Weights of a small image captioner.
Model: 9.93M parameters, encoder depths [2, 2, 3, 2], decoder layers 6, decoder norm layernorm, decoder activation reglu.
Training: 4700 steps, batches of 128.
Data: trained on simulated stained blood smears, 97500 training examples.
Rows from block 3 of the text decoder, named by matrix and row number. Rows with one number belong to one attention dimension. Each number is 128 + 24 x the weight over its row's rms, rounded and kept within 0 to 255. All counts start at 0. Numbers have three digits each. After the name is the row's rms in percent of the matrix's.
# v: attention value (decoder.blocks.3.attn.v.weight, 256x256), inputs 128-255
# proj: attention output (decoder.blocks.3.attn.proj.weight, 256x256, transposed), outputs 128-255
v.57 097:146127137134148146131103147102133124111155093134150106158115158136140124112094137137113091098113133156135110156127138073129145117106112137092122137075145121132086120087115117118111101107114129157157102130117170133142151074150116119102145102135120176132118086131095132088108131187134155145071118109135135120116098142149136128196121119127174118090164166150142140133126121111123149111105
proj.57 093:123134124112127104169102127131131144095161151144114120122088142108169150142095108120151128106153109129067161098118184146126135130130127168133124125143110122145163121112154123136148119142136072110151188125127145115166126088149131167133116107107104160172117133101153130142141156141116117110129119119123136172133167110143109099082112147080084154126115110114116086149112147122096152091114
v.58 084:121112097100102114121147121134173114115151170131147154139107101123136118097151140112123155187159178126080140127114131126138114132141113111137117085123102114146185166126102139165134089145132122133102130120123103117158063131174146151160124158144136146138151170134153105147114098112149136193115082108136114121150110152137133096125144121091131134135132096148089104105155141155168140115137
proj.58 079:149114153127113156094109097149112110128131106144147116125120102133148159150137125104140105133139139144151097106139127163149105151133116161134122150125101084122114155138106142102131162144138127105143109103146128130125167146142098116118117153110166104130145102084090150101120155151070144139147104120162155129088138096140141154105122165149131101085112164128138146131189129099135123127132
v.59 096:132162115135134148137110058132141118160160059148145105146138123158109095136131148070094133139112146133127096087153114150165142126083100128151124170133141112139098142137119128117099130127167104152106111141132113183116129148123124114102144135130171114122104098131123109097159112170104135129124139151121085161123137126142082118123140123144096102147161172119166126133122113150136082150143
proj.59 104:130133105118125099134156144125144130061146114108107178130128166112131101147103128149129146114145088139122191157115116108117165162110131154092118092112124149136123136105120124156133106154094087125131166122110151134140135123133129169153098121096088160137097137083191120125147125121182106160127120112104143132112118156152109132096161158105124139113146116185110134132131070141118147134130
v.60 097:103108084139074128095125108126155152102142100170126175131150133134156155190135142145123100123118096101100098167148151137123115123180163144108156115196125159146150116131179116092139143142093136095172151082117110151132171095116115133089119123123132082109147144131124129127131141137149093134157137128108120114127091113135149101145107123130156121173123113136064156139118120116131153135103
proj.60 102:108147135170121144151153118092119128141154140127159133119105171100122105109162121147116157095171141110097159108104168147130116136142129084129123149127154118106120098135093108123107133083166134107094116135132115137148076129177120088125142123092124143124137123181140119130099130088125128148138129159154082135126176136139089113120104138168101127136150118096126109158158140125137156100093
v.61 082:124137135118150137151083134118105146149141137112126083135153152158123104102104110138159122126143139136151111135108140131119168130099142086133143116116142112148107105115116147143116108101135170165080120126130166084205128123146175158152155107114084179139101113129144092145112163118140129155095133118151153117097117127154111126133121119132110187122167115124130162108169150122104182106096
proj.61 071:170121108114155128119121134156122128123133101150075139107131105134185154171132132122169113160112154140104131121115103097142116118104117137118110095110099091132145157161154122131154140150127112124163162113141173112095184116113107100139132130158178120165116113078138154084125114187099161137159129110118159158115137129141165183102134157105126099149138162170123082108117134115141098109151
v.62 085:125115126164103118112113165145121112108128081155116163127084167100127167142086122149146102123128098124130128177117123122094119155144123142097159126115116083126149114104137106104099155135111148142153117139117175138138145082103132127122105094130110146121102085107108151139084126160117125138135149121105160119125104139136186106151133088068165112136111156174128126155182109109133124148096
proj.62 073:115126109123147122170163138113140155127123164139138144137117116099177119146118118106123153091130155151089132106120143174153128108125166150119087142130149143140128095145106094134130128119147111111116152133127100145144093151167117103133149071099110140125160168159128089138122141114138121133120148126159085152120149129133102097120110156150087169165124110079143094172109139133131153061111
v.63 088:118142104117112091111141130154096167172092127113161129165119099134147095123146145118162113137134103055114122146167110169149144131149164124119149125143108133140145123114130112159144150140104130117105153106171075140105119145097102122142153125130097068125121139170164098117134106090151105137117150141078134084164104144124095109169128127134118133135107137121122142160099125144124134159125
proj.63 080:147132154131141172095121116124125143172158122151129128116139161116125134162128146162119123097131140174130147120120081085121135126116110143153125121134177115103132141095079120115128145091143162106115094132155134145150134166109081117123113112133162138130134150112125118109086129131095141152104124090128092075103136123104153147113137109175140112104140120178149115131134156152166115163109
v.64 098:125128111137083160117099131128135135092140098130087165163122087142110127139122158082116157107151178151130161165137121123127126076109125127111130149118123043149134161118114147152135091146144157152133137163114100154124110096124079135146142119162152125106159150102149099162128131135173117127153107137121144128155090124150163103167115143128119109133114132148109126108106086118136102132131
proj.64 078:092089160155114138151113170116081093133095173142137137098071138131137152161117089119141132103115127164098111111115147095117126114124156162119100134142119150144136123142144123114130148083114068114133124136143133150095136132104139120155111189129111145144093081135125130097160137179129138119165141110144143129143123134141127130122184168137115096130128080148150148099163140095138131120132
v.65 094:151149121129107134119140084094152158155145124094116130194134097140128132123067132127081121122120139122130137173111153121138160110122134097136111118154148106138128201108092169143161138119146148133150151165097128135127151112101142166085132147133137103110142156106096133161118093085127141169144098133118139117148143122119140149139110144127103162142131135132134177155090092088098120126130
proj.65 087:105144130142097148124106138111094104114099138134135128075153140133136124148131098126150089120168161136159102098130130104100095128127137114188121145112089107133118125149169125134155141093113082142098124102118119110112110090150108101157109150159172147162116101130125147149127154149095140102128135126161120126123100151121162143144175132117136062110077152142147092104151137113129097110109
v.66 113:123114142146087105150121096142133108128115123100133095090162120106126136092159107198142132168128090085145104093108099139100129140155099159115112110145139159100103115158137135147131170118085094123129132099142132098153141165152177142146131099110129125133148041141122178102097133102120128130088146099131113105105165136117129135106175132099160086108121117113146117134171144130084148136128
proj.66 103:171132120106184167117128141136141163146117098099130153141155112161104102102122129124128169125160123071131171125173152137131123074119146083125118141132112116138129155105133129122114088131131162133112143094096136115162140115138100119080164109116113106105139150069128114154137120132119144179154094168148175132128130169121142149156122081102121154126155127077114115146145125166122113089140
v.67 096:092124138117119158108109136137113119112096125124124115129138145134131133151137094223101123149174138176178168112095119138188145137155148133163179124145171137190118123112111174098088160112131110125146149089128152124114130160135093119136064099126147152118093122119136175091103138073141160145142125135150140112164122121159117119174116145138127140082133107136129075123149138107113118108126
proj.67 101:128163124140181103129110104113160118195115115133118088125151134161061109173135164095158121128122152104101102112157099156105119134122119142148120168121115126089115123091169141123150108146105132166131168134092158135144116153137139133139146116112100133147144123137119142134108096156133144150079120153124131097117083125131158130108117104120122125124106133102178128111150083132147108118120
v.68 100:091100098159110128135127112135118137139132137107089128141124122145140157138170139116088126077137085127107121160141144117090096113144123130098114145109097184101113143163154123139120144110131155161165127172106118111133139130106157137123140143131119114146159143153125136173166145147105068141119095106087154132137115157165141085146134116130138121105110140124161176178152082136140121144146
proj.68 090:146118172103069150109146168175110112112134156161162171116104137104173122084105123126143149105112130172102165111127130130102160130155151135169118134126118091158079109130162112136107111101142111139135098096196139106102109077127119097144137161122127175137076105123139081136135093112099119122168160100141141183114161126096151107115143165142109155128117123136112100121121164093138136127122
v.69 084:089106119122116135117105111110105128151103115077151118114134107156138174140160120156108111128158097147129149122128135169095105140142107164140129153092106149125139131159145153141121168107124148105190121115129135111087157137131175137156142133136116159121154073164121153136117116080128086105096124104141117123106152153141154133146188132135171070133112125114182162087084096117107103101120
proj.69 079:138152184099142111118117164163111119148117141148124150099123149140109105120143144115154135104103111113126134151117155142137137097157140133128122120125138129135103153125129116147127113088148135124104172137114132128159098133119087109099158120125112120126104135062144098131103105165078178163145130135134194178175109160124163086118151077123131150150136161111089106165176108139142116120119
v.70 105:138097064134104131140173097127154121149064120124121146118150153150158153188109133161133104143142158148135167130102114106171139135153116152128167134122193166147134106116136124140170131085099093102127114109105133160135132140080095134131102163146133095061092098129134110080107103143115094104119117122162156141128159130128174159112095105147144111121119081132117113135115116114108138119159
proj.70 111:118104143150155129115106163127091094143152166108124090088136135128112113149129127154167123129142113097138065094171096130123127128102139142109069139130108113131115102116161183133133105093119133144066185125110130158135130133130133161137118154123122180160147115110126132118099127184138182125121135119094101120116105144122133093144194136139118110125156146161123140106136129125139110121078
v.71 085:137121132134096141149100134123144126090152084119118137160113128091137100099089154127133175160133176144129111157141134141092115135104139117127107128179104050140177112124096124115141114167103138145089119123134113124140095116162121136150159113134138158114136133107167101128100131110147166152163108134116101090145156122115130128162160146129122091131135123162103127082099155130158142166125
proj.71 073:113068117154149144145103151097106164158126134158116127138098109131124161155167107104149128148181106121143136166114137098175100083125121112113090157123136168132179148122091138110135110103113116116152108140099134165118131102131098129119145164155150094133135121113112151137175161147123110138144132159155131077137098124136126171141133110098141113124127094117150147114137126154138133124148
v.72 117:102138128117106118149123148158123104086094103156156154107113120111129110149143138111215148150137130154136125111145077148116110126142104109146155138093126110122161079159154081144144122145100113113086114086133141098155088135138127120205136105144102160083086089161168124139130130159117146100102127131146127145098166117119108148076136130097138115117095130104092070110149171127142137130096
proj.72 127:119067098155165111157165117124170151110139135112089121156121107128094132116128149146086142152110083124129145165118109126145141117122129131057124150128164142142157144117095153124099120143117163110135133152087137150120170148122159183115148098134130122103156154097126128121116147133140106145135124140101130094167152109135100129156111092135123135154205120144112157145132130148136130138160
v.73 096:144101129139154136177135162125117145125105166150106094132107146118108108106145106145092122131102132130129128107115149107124122130125132162141084115149144151136088154106100164099097155139112112131177133140127120151092134129098103132093130114122146118159138218091130132129156148132109152134132142119053175122165097123120098138148133131140135166153150168143128146179152137105158111141094
proj.73 090:147155117105091141123121106095164122155140088130167118185168090138142081098134119119131169147117153158142181121156115144117109159148109110170171123119124114132141106117156094132165096149128094156122106122151141099136119090150139127151132140146134133129128110181108132144115141061171087125116131119121072108101127121119127152109082145120109137106097126106158099120113142123124169143130
v.74 098:112113081132159142103157160127138122117124138170107168137165165142120164172124142121101122114174162139176155181131163091161148111143123121110146115117142137148100144106119085125134141133135142114121143139113156165164126104116066135126097161135102108065125147124151111138126132133113123142151091136161154116169087100134146120138098124157111124113120116144075081143119091148133168136144
proj.74 089:114138131135148120125115121107100100161132188149148088091077150112114123177114105118165110109132149148090066078145108154095138142128127168148076149140099107122106095127164144123132118117117120150121138121131138165112092136122155150130112169112119182176118128170127157110149092157153138086130140136121104115119116122128108129107146136128118108136107122154156142125149139083152105125074
v.75 101:137111113100150170158138165124124122122056148128132173113108145140139163119117135100121130122127150153100174150116162142136143135161113153155148112096155093146150169121108182105139111136119135117174110113133113166071076127122078118111176177152145151078137171103173097161156126169116137126154114137124117132165123125126123140134128130151104123145152148126121091122103079125164121128124
proj.75 079:118116145133099118073140137140120078141142114146123128143119124093138131142148128133152117136134092178132108148115103152160105163158133145089114104121129149118138100125154118138140140117111112152106133155163156114106120157076107155169102155094114145142112101168112128111121138142173104142096164084088138091155102075110104131110146139156107159161126153160123158103114161119172127148132
v.76 105:113073099120124148178143171168097116096063094135120129107087165113141127132137135163126103139107128138127120127116115116131093133169152143154171126115135126166148097143135142101105135141091140138171111079134110133113059140136121109162127129139128136096109169135182120137154150148108117149146134113071114117133124129167079091132132143128122120144111155148097099142141142119165154140103
proj.76 112:138110134130136107121152123144165112170152116151129123204134061111100108109145148107132154187144099174124160146137083164128123146131118116123103143143171122104152120072129152114115085103098140130142106146131168120131149124111113173134161134121134132130124130148134136148135108108156118150127112149111125095150100078107117118094097147131121197151169120120153148127131159125139159172151
v.77 104:152136144111112122150148108134103129135151120109148109104123118131123105125100126161147122159125098117143100086157092122105129150125123123141110138123134136143141084142149142147137145108105104103105094100137120099118140137106160136167115113140130134152090075129127165080102125069141121102100177117129115108065157104135126180134131122110131114144129135112129146100143173124092138121122
proj.77 107:123118134133170108142118125129160166113119083128090118164152095140109106118155149108142148157154112086178147169114123137137123086122088090105142135126156120122165195126071164118096113119143160081118158151060098155174134118146115114082158101136134060100153154071107139141128146142129142133129110163136140133140120159132150111141110092106154151138167151110131110151138101167116131121140
v.78 094:121125092143115130104133070113109127135116135107169075121143139147139151145131117169116111135122085116127145124159107137172120158116131156141148155147131164100112126166137139141140168108133138108174144072117124139146177154081162116115095132092154072115088111118091183122126134073121114163128145111112107119081162144169140125144083104110148131138131114128177153155101127145084137123160
proj.78 090:138185143139168112108127175161128091140136104143129163145147139127054128101120157120156110136126128152140112123160146160044118115148176111154092138096119104113083140096155160165110082114152156117108139100089142112144095131166122118121149089127132170103149141095171140146126105110103169130114104170122120141158107147102168073094161141114122125129126168138115106138142092126121116106152
v.79 120:157119104136161114131168119120150147147122154112101103133137132140143122170132104159052100080125133127087135151112144103153137143138130145108133141137152174133093180124126170129116134097150137136226120170097118160130142117097102119048129134113141091132110178097084119112139119146115077142152111123109151149143124157131122131172109098145115160133137142131137161193118113122138141133149
proj.79 125:130174140108082145127125140119131107122132126156154129108152130108159125129118140123170114137150164138148123097164118132094120178125130131184117114100094095132101105132164131159132134089123090133084163126165140099134071112147099114171134171125149181163110112138161105112127106116130158095084144109129089144107134144107161095096158149134128107116074168132126090118120121088135120122107
v.80 102:150143167120162100116164172106122139155165129108123152145110145132132125137120109131087125064118162118105109133115182105126151118116173104117119112123116119149097153092117153114074124133143146176136158158138140132093129112126113123084125157147120142208123187098099070119131127105140148149153120140133144126178058126127098125169126141169095163134170138155116166119131120113184140127134
proj.80 103:121190112094095132123100084119139131127133150148135090116141130127185119148152117105136104123126170133161099140097103113151113165119070116185158101113119106103157122152127091116159158117114098154125130145165115114117110110105097089162139167114118082151102116183119114131120145118121129084106147118153122129111136104141126139105114151142119133097065145116137134123108098102102127145105
v.81 095:132157162135158151149140177122089137119134171137127076131138129135134112096159076155105153102129119153118121098144133113157139140129136126145106133162123165125099136127111114116127165119143094119125123125097150115136150132094103112099112099096161139148096175095104151126167149125144176197141117159118156138120154124120050152154102100110129149115151134112108127182163182130110134150120
proj.81 098:159176096119146122162146071090183132106131099148161132178152134131103099143123181119144140144133142143128154168140101150090130133147124124158164148099138139105124118144143128147148118198122118129157131111108137103129086140178165116168116092153137140095161123130124118154133100060137089124087117152131088113126143120110141153111079134114130121109108145121143115126096126121112143125140